A small contrastive image-text model, trained from scratch: encoder depths [5, 5, 5], text encoder activation gelu.
Rows from block 11 of the image encoder of a small contrastive image-text model, named by matrix and row number. Rows with one number belong to one neuron. Each number is 200 + 20 x the weight over its row's rms, rounded and kept within 0 to 999. All counts start at 0.
After each neuron's rows are labels from the 100 images, of 14976, where the neuron reaches its highest value: "patch colour" is the nearest of a few named colours to the mean colour under the peak. Only what is clearly more common there than usual is listed. The data: cartoon faces.
# fc1: MLP up (encoder.blocks.11.mlp.fc1.weight, 576x192), inputs 0-191
# fc2: MLP down (encoder.blocks.11.mlp.fc2.weight, 192x576, transposed), outputs 0-191

fc1.328,204,186,199,195,203,203,179,185,175,185,204,217,179,199,225,165,183,186,222,200,200,204,177,227,191,175,205,232,200,191,213,177,202,190,216,219,179,163,203,178,226,212,202,211,196,167,187,207,190,220,152,228,198,189,238,217,193,221,156,218,174,155,222,198,208,186,207,186,184,206,177,215,176,172,165,220,189,177,194,192,206,202,222,182,186,221,204,245,172,217,192,174,186,195,183,193,192,205,187,178,209,161,218,153,166,199,192,232,242,194,187,202,217,205,213,224,173,193,215,228,222,215,206,213,196,208,199,197,184,204,180,209,201,235,189,212,179,221,181,210,180,211,226,201,174,161,218,184,194,191,202,181,217,195,204,194,200,213,190,207,186,226,194,210,272,182,206,211,190,191,222,216,194,190,209,225,191,197,210,212,200,192,204,193,184,212,190,132,258,222,200,188
fc2.328,219,180,241,194,179,213,157,211,183,207,217,193,186,158,224,175,204,228,221,167,182,198,188,214,209,184,186,216,198,192,227,224,217,205,217,178,158,198,199,206,198,187,207,191,223,216,175,157,178,209,223,186,212,219,178,191,216,191,192,147,152,187,202,174,220,197,222,168,243,187,174,207,207,190,196,184,215,221,194,207,214,215,194,187,249,186,195,216,210,189,192,207,194,221,233,206,199,188,216,204,208,155,218,194,199,204,185,231,214,197,193,223,203,192,232,222,206,187,205,213,249,192,189,209,240,196,240,232,216,193,193,182,218,180,224,213,210,197,176,215,205,191,208,213,212,224,195,178,213,198,173,228,231,205,201,190,205,202,217,194,195,184,213,204,199,196,158,129,185,190,167,189,224,215,166,190,195,186,211,184,232,185,210,210,193,213,190,205,186,209,204,162
patch colour: grey

fc1.467,199,203,179,194,205,204,201,179,229,201,204,208,196,144,188,160,221,185,192,205,195,207,185,254,187,194,166,208,229,189,194,189,163,185,195,201,209,247,205,176,196,215,198,179,206,220,208,200,203,207,217,204,177,188,192,194,215,210,229,217,223,207,221,200,210,193,242,227,216,207,191,211,194,200,215,214,225,191,218,204,191,199,194,182,224,186,188,212,208,218,189,224,216,197,203,212,190,214,189,177,155,186,206,205,209,213,179,247,145,196,206,189,204,193,176,203,193,195,212,207,199,201,189,186,201,190,198,166,223,181,219,228,261,199,165,207,225,255,178,201,205,201,206,178,235,150,175,173,203,151,230,188,192,191,220,225,209,219,203,213,195,215,197,221,250,188,208,222,217,203,219,213,206,220,136,182,184,199,180,222,213,195,228,192,179,199,192,203,194,181,206,204
fc2.467,190,202,203,225,191,222,218,194,210,191,176,233,167,215,191,193,209,210,176,192,217,178,198,209,204,185,202,192,183,206,205,203,207,220,217,192,205,215,174,223,191,174,187,232,212,162,184,187,207,235,185,176,220,222,160,203,195,203,179,203,208,197,181,173,200,187,234,185,168,210,215,211,198,209,184,232,224,185,194,199,187,217,214,184,208,209,175,225,208,198,215,227,197,202,153,220,174,202,209,190,216,218,187,172,211,231,223,174,216,210,201,200,203,204,221,169,193,204,179,221,194,181,205,163,191,226,202,195,213,175,254,170,209,195,222,246,260,174,211,195,205,223,207,209,203,221,217,199,211,193,190,205,215,171,185,182,220,178,202,177,167,209,184,219,192,211,222,202,222,235,231,198,198,220,157,217,178,194,223,200,176,205,221,163,241,215,196,175,156,229,252,211
patch colour: grey

fc1.342,177,176,211,215,194,184,139,170,212,216,182,191,226,203,222,196,173,196,187,197,192,205,191,188,206,209,266,188,208,189,192,219,197,209,212,191,172,211,189,206,222,200,222,207,212,226,191,180,223,178,186,206,148,203,210,176,173,223,205,181,112,209,205,190,199,194,206,177,210,199,188,214,175,179,205,213,209,163,210,213,206,207,201,188,203,187,204,209,223,244,186,179,173,212,234,200,217,193,162,176,179,230,204,195,178,195,218,227,198,195,187,210,211,237,197,237,215,175,191,204,213,224,197,227,191,197,219,215,224,204,182,205,232,224,209,242,206,185,210,193,218,210,170,187,187,196,211,143,225,208,202,193,203,190,217,199,187,234,189,190,177,209,215,219,227,202,187,229,206,185,194,214,175,201,206,210,216,216,204,206,235,250,183,188,191,202,230,178,209,198,192,195
fc2.342,198,180,207,178,204,225,238,227,208,219,224,189,167,214,208,194,173,204,197,177,221,173,204,205,203,197,207,218,230,212,186,230,227,190,204,191,189,205,233,186,181,223,183,215,190,215,209,216,171,212,209,207,188,230,204,195,189,188,216,184,195,203,219,217,194,201,196,172,227,222,184,198,230,182,166,170,219,222,203,207,178,229,202,196,194,215,190,150,166,215,211,188,205,204,228,229,220,163,208,170,223,197,183,188,214,199,194,215,203,212,194,244,179,186,183,223,178,217,185,211,224,199,185,194,225,231,217,184,186,184,232,188,219,182,200,184,203,222,187,181,191,211,176,223,208,167,194,158,262,171,170,215,204,185,198,158,214,213,195,215,201,189,233,207,176,224,189,174,178,168,177,141,224,216,195,193,191,194,225,183,216,221,214,214,157,187,199,180,224,206,217,182
patch colour: grey

fc1.450,179,202,238,184,212,206,195,211,188,202,242,160,203,199,206,206,173,202,214,191,203,218,203,224,237,176,201,193,180,205,220,175,203,181,149,202,205,200,207,177,209,193,201,217,164,196,163,198,221,237,140,207,182,226,228,213,230,194,201,203,220,236,200,182,210,200,185,191,209,206,189,194,150,169,168,214,220,221,196,193,173,168,209,225,207,176,204,211,191,204,216,203,194,219,237,180,187,204,242,214,198,209,182,213,191,193,206,194,194,233,250,152,214,188,214,211,195,228,177,199,194,137,199,201,189,227,217,172,208,188,176,172,206,184,193,208,230,209,182,219,205,204,208,193,192,210,195,226,179,208,217,176,210,167,197,183,161,197,218,194,191,180,204,184,234,183,210,231,172,192,220,222,217,226,214,212,178,215,231,203,192,203,188,181,202,200,179,236,201,201,203,200
fc2.450,211,179,199,217,221,181,242,185,259,213,221,232,189,228,201,221,224,179,223,184,208,218,186,181,209,175,236,234,238,188,226,169,211,213,235,217,209,199,223,181,187,186,201,231,175,170,167,209,193,200,235,187,199,198,223,216,237,199,197,184,212,206,206,229,198,208,207,194,176,185,161,205,187,198,218,197,177,163,185,246,215,203,203,203,210,206,215,174,233,222,215,216,206,198,215,218,202,215,213,201,233,192,207,214,191,200,222,205,176,169,242,174,208,197,181,204,236,212,218,190,198,224,184,186,193,236,180,224,219,209,175,211,204,198,173,187,220,182,226,204,183,207,195,200,203,178,175,219,219,216,218,227,185,192,229,203,211,192,158,180,199,196,188,181,203,193,195,251,180,202,238,195,204,173,201,195,182,210,156,209,223,211,240,219,199,224,215,209,185,209,206,197
patch colour: green

fc1.570,184,209,192,231,187,211,212,215,188,202,196,204,222,199,232,214,184,194,196,183,200,195,214,199,200,212,176,191,196,196,187,178,186,210,183,180,170,188,187,185,182,196,201,202,201,226,221,179,182,193,193,228,184,194,250,215,213,238,202,202,236,223,158,186,206,201,147,185,213,232,191,161,181,235,200,202,187,188,195,175,219,207,182,188,182,191,191,195,222,160,180,203,188,185,197,160,183,207,161,199,190,218,198,202,210,236,218,240,197,232,188,193,207,172,174,135,170,213,179,219,201,248,209,236,209,198,205,182,198,178,236,223,204,217,189,210,189,200,202,191,205,190,224,183,174,189,168,199,192,198,208,189,168,194,212,208,186,188,198,220,155,204,172,205,212,197,191,222,198,198,219,202,208,220,221,143,220,210,220,199,181,214,228,188,210,163,177,177,182,211,192,244
fc2.570,210,202,193,204,189,151,220,217,223,226,216,197,166,198,206,191,235,232,202,234,170,208,219,213,173,194,242,187,178,201,215,212,220,194,223,221,268,211,209,204,211,184,197,168,210,185,189,183,201,223,207,198,212,199,198,181,161,186,213,163,239,221,184,179,203,194,208,193,174,167,202,211,185,190,193,219,238,178,222,220,161,229,233,222,185,194,214,226,195,184,192,192,209,211,209,140,219,179,180,204,213,208,191,183,194,190,192,181,212,227,201,212,196,219,216,179,187,198,180,167,229,195,203,260,224,187,197,205,187,204,190,178,214,208,194,220,207,208,183,203,167,235,212,182,210,185,204,168,210,201,188,200,232,172,186,197,219,216,184,190,169,201,174,221,200,193,198,183,197,236,203,222,196,209,188,244,245,186,219,215,210,172,202,185,195,185,199,206,203,213,191,188
patch colour: grey

fc1.276,178,183,167,187,217,193,195,236,205,177,214,200,183,213,192,205,209,175,195,175,221,185,180,213,206,209,201,189,207,196,174,177,189,214,172,213,156,196,236,173,232,219,219,228,204,233,182,235,232,200,234,194,224,177,198,199,235,201,177,232,218,224,158,197,212,213,171,186,208,180,185,236,216,194,205,179,193,193,203,188,212,156,193,199,231,191,193,183,238,178,182,221,221,200,218,198,188,206,207,227,207,205,205,213,217,195,223,214,219,185,181,210,158,199,212,214,202,205,199,207,198,223,188,191,188,214,202,194,185,197,178,183,191,206,194,174,204,198,193,193,197,201,222,197,217,168,208,250,189,199,194,216,211,189,184,195,209,176,214,217,249,257,197,204,232,214,207,206,190,191,191,209,236,190,194,145,205,172,217,190,192,211,147,228,224,214,203,228,185,194,209,259
fc2.276,227,204,194,171,168,185,157,174,201,182,214,194,214,188,192,213,203,178,193,187,172,192,200,235,209,191,255,173,200,205,197,189,186,209,201,244,202,166,212,198,193,227,204,207,194,211,198,191,205,189,187,196,235,192,207,215,230,197,200,167,172,195,170,178,204,200,214,213,195,210,162,152,175,194,216,158,199,225,182,184,204,199,185,222,194,188,252,205,161,203,212,214,209,184,176,233,166,180,231,223,209,206,194,200,209,215,208,196,189,221,188,255,199,199,151,236,194,216,176,195,219,181,202,211,247,222,197,198,207,215,195,237,208,230,207,179,192,223,202,204,175,215,179,211,192,186,175,206,212,164,211,192,228,241,207,169,197,198,195,177,204,178,202,216,182,206,183,203,206,181,182,212,183,190,203,198,243,157,206,235,182,202,200,208,209,209,213,226,184,210,185,182
patch colour: pink

fc1.355,229,223,180,187,213,249,206,184,191,186,228,204,199,172,200,214,190,204,199,197,189,185,193,243,204,182,216,220,217,192,194,229,187,181,220,218,182,208,233,197,164,178,216,177,164,202,198,204,169,162,181,241,164,233,196,200,212,192,179,210,179,172,205,201,220,187,196,190,182,192,170,234,191,233,185,195,218,180,199,164,204,179,201,177,202,184,231,161,190,218,225,191,192,169,222,140,188,208,219,203,202,207,227,192,209,189,196,194,215,186,208,212,216,247,186,203,213,192,194,245,194,227,209,171,209,199,210,213,190,180,212,196,205,198,181,198,219,167,186,187,203,178,215,189,184,204,195,217,205,218,188,223,186,225,222,200,219,218,196,206,182,203,165,195,222,183,216,230,199,203,221,226,181,154,225,198,183,189,242,187,208,184,149,195,174,219,188,212,203,217,232,233
fc2.355,221,196,185,158,238,174,200,184,235,195,220,224,188,216,208,164,175,205,199,186,228,215,216,209,164,192,255,227,188,171,178,228,184,176,236,217,196,198,175,187,200,223,169,208,197,214,200,178,249,192,208,220,208,202,142,225,228,161,192,214,223,211,188,204,195,200,199,204,208,179,206,208,187,224,190,217,192,213,212,219,243,190,179,207,156,186,245,199,202,233,177,210,184,190,181,179,209,175,212,197,185,212,189,206,202,189,193,220,192,212,209,179,195,198,185,197,215,163,216,204,186,191,198,189,215,209,188,190,192,206,178,201,207,206,213,169,206,186,199,200,184,209,223,183,235,174,196,199,219,196,205,197,213,196,208,212,178,255,213,216,240,215,192,187,165,191,215,197,206,174,218,200,210,193,177,201,188,154,168,176,203,211,178,224,208,168,174,218,199,198,181,248
patch colour: pink

fc1.496,195,191,212,198,175,200,224,170,193,234,191,199,185,204,210,189,193,205,224,173,235,162,180,198,213,238,219,226,195,192,182,168,173,181,199,189,227,213,163,201,221,228,148,194,220,218,218,191,223,200,210,153,212,201,206,213,183,181,193,180,182,213,190,207,212,170,220,198,197,190,211,196,189,146,231,186,246,191,204,177,177,222,178,198,191,183,214,202,174,224,204,212,173,178,202,222,204,228,243,193,227,212,193,197,209,170,200,220,197,207,221,190,178,185,221,222,191,213,208,222,197,175,183,217,195,218,210,199,216,190,210,199,216,261,177,195,222,206,195,214,214,170,221,193,209,177,216,186,188,198,218,193,193,203,205,215,210,200,183,183,173,214,205,212,229,202,199,206,222,245,182,218,230,152,201,183,197,192,208,186,198,225,196,192,158,163,171,175,175,160,180,224
fc2.496,203,229,214,214,188,204,213,210,256,200,186,207,193,193,195,199,216,178,211,240,213,155,211,252,172,196,167,161,193,184,212,189,212,172,177,222,203,210,206,227,207,216,194,207,180,214,203,206,200,193,177,155,197,211,186,226,199,186,210,182,195,226,218,181,174,211,192,170,189,223,205,198,238,195,176,184,192,201,187,170,221,177,198,176,207,207,232,215,192,184,191,219,207,235,191,209,218,175,178,179,213,160,210,188,185,221,227,172,225,212,214,223,201,220,215,228,244,195,201,177,217,226,208,207,183,185,202,205,186,216,209,187,169,198,200,212,169,153,224,160,197,186,185,242,213,189,196,192,198,204,195,233,232,160,207,200,211,192,242,203,179,186,184,204,210,233,199,179,179,220,205,187,197,191,226,213,246,209,184,175,201,216,199,187,189,183,190,202,232,206,234,213
patch colour: brown

fc1.562,191,171,212,221,221,161,202,155,187,196,185,203,200,211,234,194,209,184,216,215,200,212,153,211,217,206,193,191,181,187,198,198,191,227,239,241,170,183,189,217,206,231,199,228,208,226,188,229,231,249,197,205,194,202,218,183,197,185,220,192,169,183,248,180,205,212,209,203,215,216,181,214,228,217,230,205,221,227,193,209,204,205,208,202,225,194,170,184,176,219,175,176,184,176,207,242,205,204,223,172,246,216,215,169,189,219,198,213,214,194,184,196,205,205,215,225,163,237,178,211,214,240,193,185,219,196,199,231,206,201,218,209,204,219,214,181,203,184,209,195,204,220,182,225,208,198,219,197,198,185,181,220,176,213,180,187,202,212,234,207,185,178,240,199,185,199,195,187,178,208,167,218,249,173,178,203,206,196,228,223,201,191,241,161,185,204,216,235,214,211,186,194
fc2.562,239,187,209,187,187,181,221,182,207,230,187,173,174,212,197,215,214,209,176,206,208,204,214,225,215,196,181,193,167,202,193,208,228,208,144,208,174,204,198,195,198,173,218,204,178,174,178,199,210,210,199,215,201,189,193,186,197,190,197,186,211,228,199,185,220,212,201,217,210,173,221,187,207,192,203,197,165,207,172,235,207,198,201,224,212,199,256,189,204,202,196,226,189,218,203,207,187,172,179,185,194,209,226,193,156,230,214,206,200,174,196,208,185,210,182,190,219,266,231,197,193,163,179,226,203,177,213,200,173,199,202,209,213,185,219,202,199,173,212,235,228,197,230,208,211,225,171,197,177,227,193,215,202,175,219,195,205,212,200,240,185,216,172,231,202,215,197,173,197,224,188,209,239,185,220,209,223,138,180,176,175,252,201,190,224,207,222,218,185,156,219,201
patch colour: grey

fc1.43,181,176,208,202,203,174,202,219,210,191,200,216,201,196,239,220,209,193,203,172,214,243,167,199,191,214,219,208,190,220,158,258,182,181,200,202,209,201,203,178,196,225,192,185,175,196,206,206,200,197,194,210,169,201,216,215,198,216,209,211,179,201,210,168,223,196,211,197,196,200,205,219,218,196,220,175,176,167,177,219,216,203,187,204,204,197,146,213,213,169,211,206,203,201,182,187,159,194,194,194,212,183,205,190,191,215,237,258,200,214,198,186,182,206,187,197,207,204,161,236,205,207,238,216,209,200,200,214,233,217,193,235,231,214,229,248,232,194,201,207,185,198,201,218,173,188,189,212,182,229,172,218,204,239,210,201,185,208,229,169,222,200,222,239,189,191,175,222,197,231,203,177,151,201,200,211,172,185,160,196,213,196,163,227,240,213,214,191,228,172,191,203
fc2.43,156,185,166,188,197,213,171,233,198,172,198,184,218,209,173,149,215,161,190,204,214,203,187,174,201,215,221,168,225,228,195,156,188,183,200,195,209,198,183,159,192,215,186,206,222,216,203,202,156,176,217,222,203,187,199,210,192,175,194,201,201,198,171,214,162,177,187,209,206,199,222,220,194,217,197,210,185,208,212,167,162,169,210,212,221,191,204,193,193,189,211,177,191,247,208,168,240,178,200,155,166,214,197,213,193,197,196,179,211,175,204,233,152,187,186,211,192,204,194,189,199,198,168,201,204,202,221,224,182,174,220,176,182,215,218,183,238,191,180,216,184,184,194,198,219,181,216,202,245,208,197,205,203,185,249,226,207,207,215,228,192,200,206,218,181,205,252,184,222,184,194,200,209,185,177,226,181,193,174,192,177,225,176,226,193,194,196,203,199,197,193,175
patch colour: pink

fc1.92,199,204,235,201,209,195,191,210,182,196,183,184,224,232,225,210,178,169,184,189,174,185,196,179,189,210,225,208,224,192,217,207,198,174,186,176,201,191,176,216,166,152,200,214,189,180,183,194,202,196,222,180,191,189,201,203,235,210,206,226,160,202,196,196,205,207,190,176,184,198,175,189,217,179,228,211,213,181,214,172,186,206,220,239,204,248,213,190,196,190,194,229,212,193,208,155,181,186,156,196,188,202,222,172,208,201,153,168,194,193,190,200,210,190,196,186,184,175,161,216,193,210,258,225,210,187,164,186,208,223,164,196,211,208,188,177,197,172,167,192,202,183,240,182,243,189,198,216,179,176,213,178,184,188,185,228,212,217,186,222,211,227,221,218,176,216,209,183,190,185,206,224,203,226,199,237,184,176,214,197,232,164,193,225,165,199,192,218,222,226,214,200
fc2.92,186,201,217,171,204,211,200,177,145,221,209,226,204,145,183,199,203,153,179,182,181,211,179,228,205,202,206,213,172,213,216,214,183,212,178,180,216,212,200,157,181,203,240,190,230,187,203,181,210,156,217,187,201,224,172,188,194,197,227,195,217,190,191,216,205,196,197,232,217,196,218,203,222,235,199,218,221,206,188,213,211,154,155,186,187,241,166,180,188,161,184,198,216,209,191,180,229,181,228,188,195,215,208,176,246,199,213,176,219,208,207,213,189,204,202,205,207,189,198,215,178,200,177,163,178,189,153,212,181,201,238,213,221,198,186,215,196,182,204,181,183,202,164,210,199,208,186,162,195,206,204,186,186,224,228,176,202,216,194,198,218,224,190,165,171,251,188,169,202,199,223,202,213,204,194,214,185,181,202,200,183,212,204,188,190,204,213,214,194,223,211,234
patch colour: grey

fc1.470,205,209,187,194,205,219,165,209,196,176,208,182,195,205,204,221,183,174,190,149,185,202,157,211,184,226,215,198,190,207,170,223,189,192,213,162,202,201,194,202,214,186,182,184,207,176,192,215,202,182,204,144,200,200,180,203,199,212,211,181,141,214,180,177,207,210,193,221,220,234,194,223,202,177,247,191,231,217,199,176,183,227,202,204,213,179,213,201,182,177,211,208,219,199,225,201,203,221,209,169,237,200,199,193,209,196,213,194,199,212,212,191,174,198,187,216,171,213,185,205,225,180,209,207,190,187,228,171,187,209,194,151,197,224,212,218,178,215,231,190,227,181,227,211,212,180,174,216,184,181,213,159,187,223,193,235,191,217,160,183,179,211,190,213,225,188,233,193,211,221,232,229,211,192,213,187,196,183,187,192,214,222,229,202,183,172,188,152,175,171,152,231
fc2.470,212,207,207,226,182,217,210,181,229,234,183,188,179,146,176,207,205,170,199,212,218,187,183,252,195,176,158,203,199,168,196,206,180,198,190,205,201,210,229,208,174,211,237,209,200,245,232,198,222,211,192,169,171,208,174,159,193,197,202,210,219,211,176,204,196,201,184,201,222,225,200,189,205,232,185,186,190,232,159,181,247,201,203,228,221,217,218,206,181,175,214,225,196,215,162,194,207,166,212,197,205,179,183,178,152,208,203,221,215,198,214,207,172,235,188,198,235,164,237,196,197,222,183,200,206,200,202,198,168,201,196,194,179,201,224,208,179,181,202,211,191,219,177,188,187,175,201,200,234,231,187,210,200,191,202,186,204,214,197,208,195,234,205,193,215,215,164,209,178,181,179,210,188,226,199,181,188,232,212,183,160,175,182,217,222,203,184,179,187,223,209,229
patch colour: brown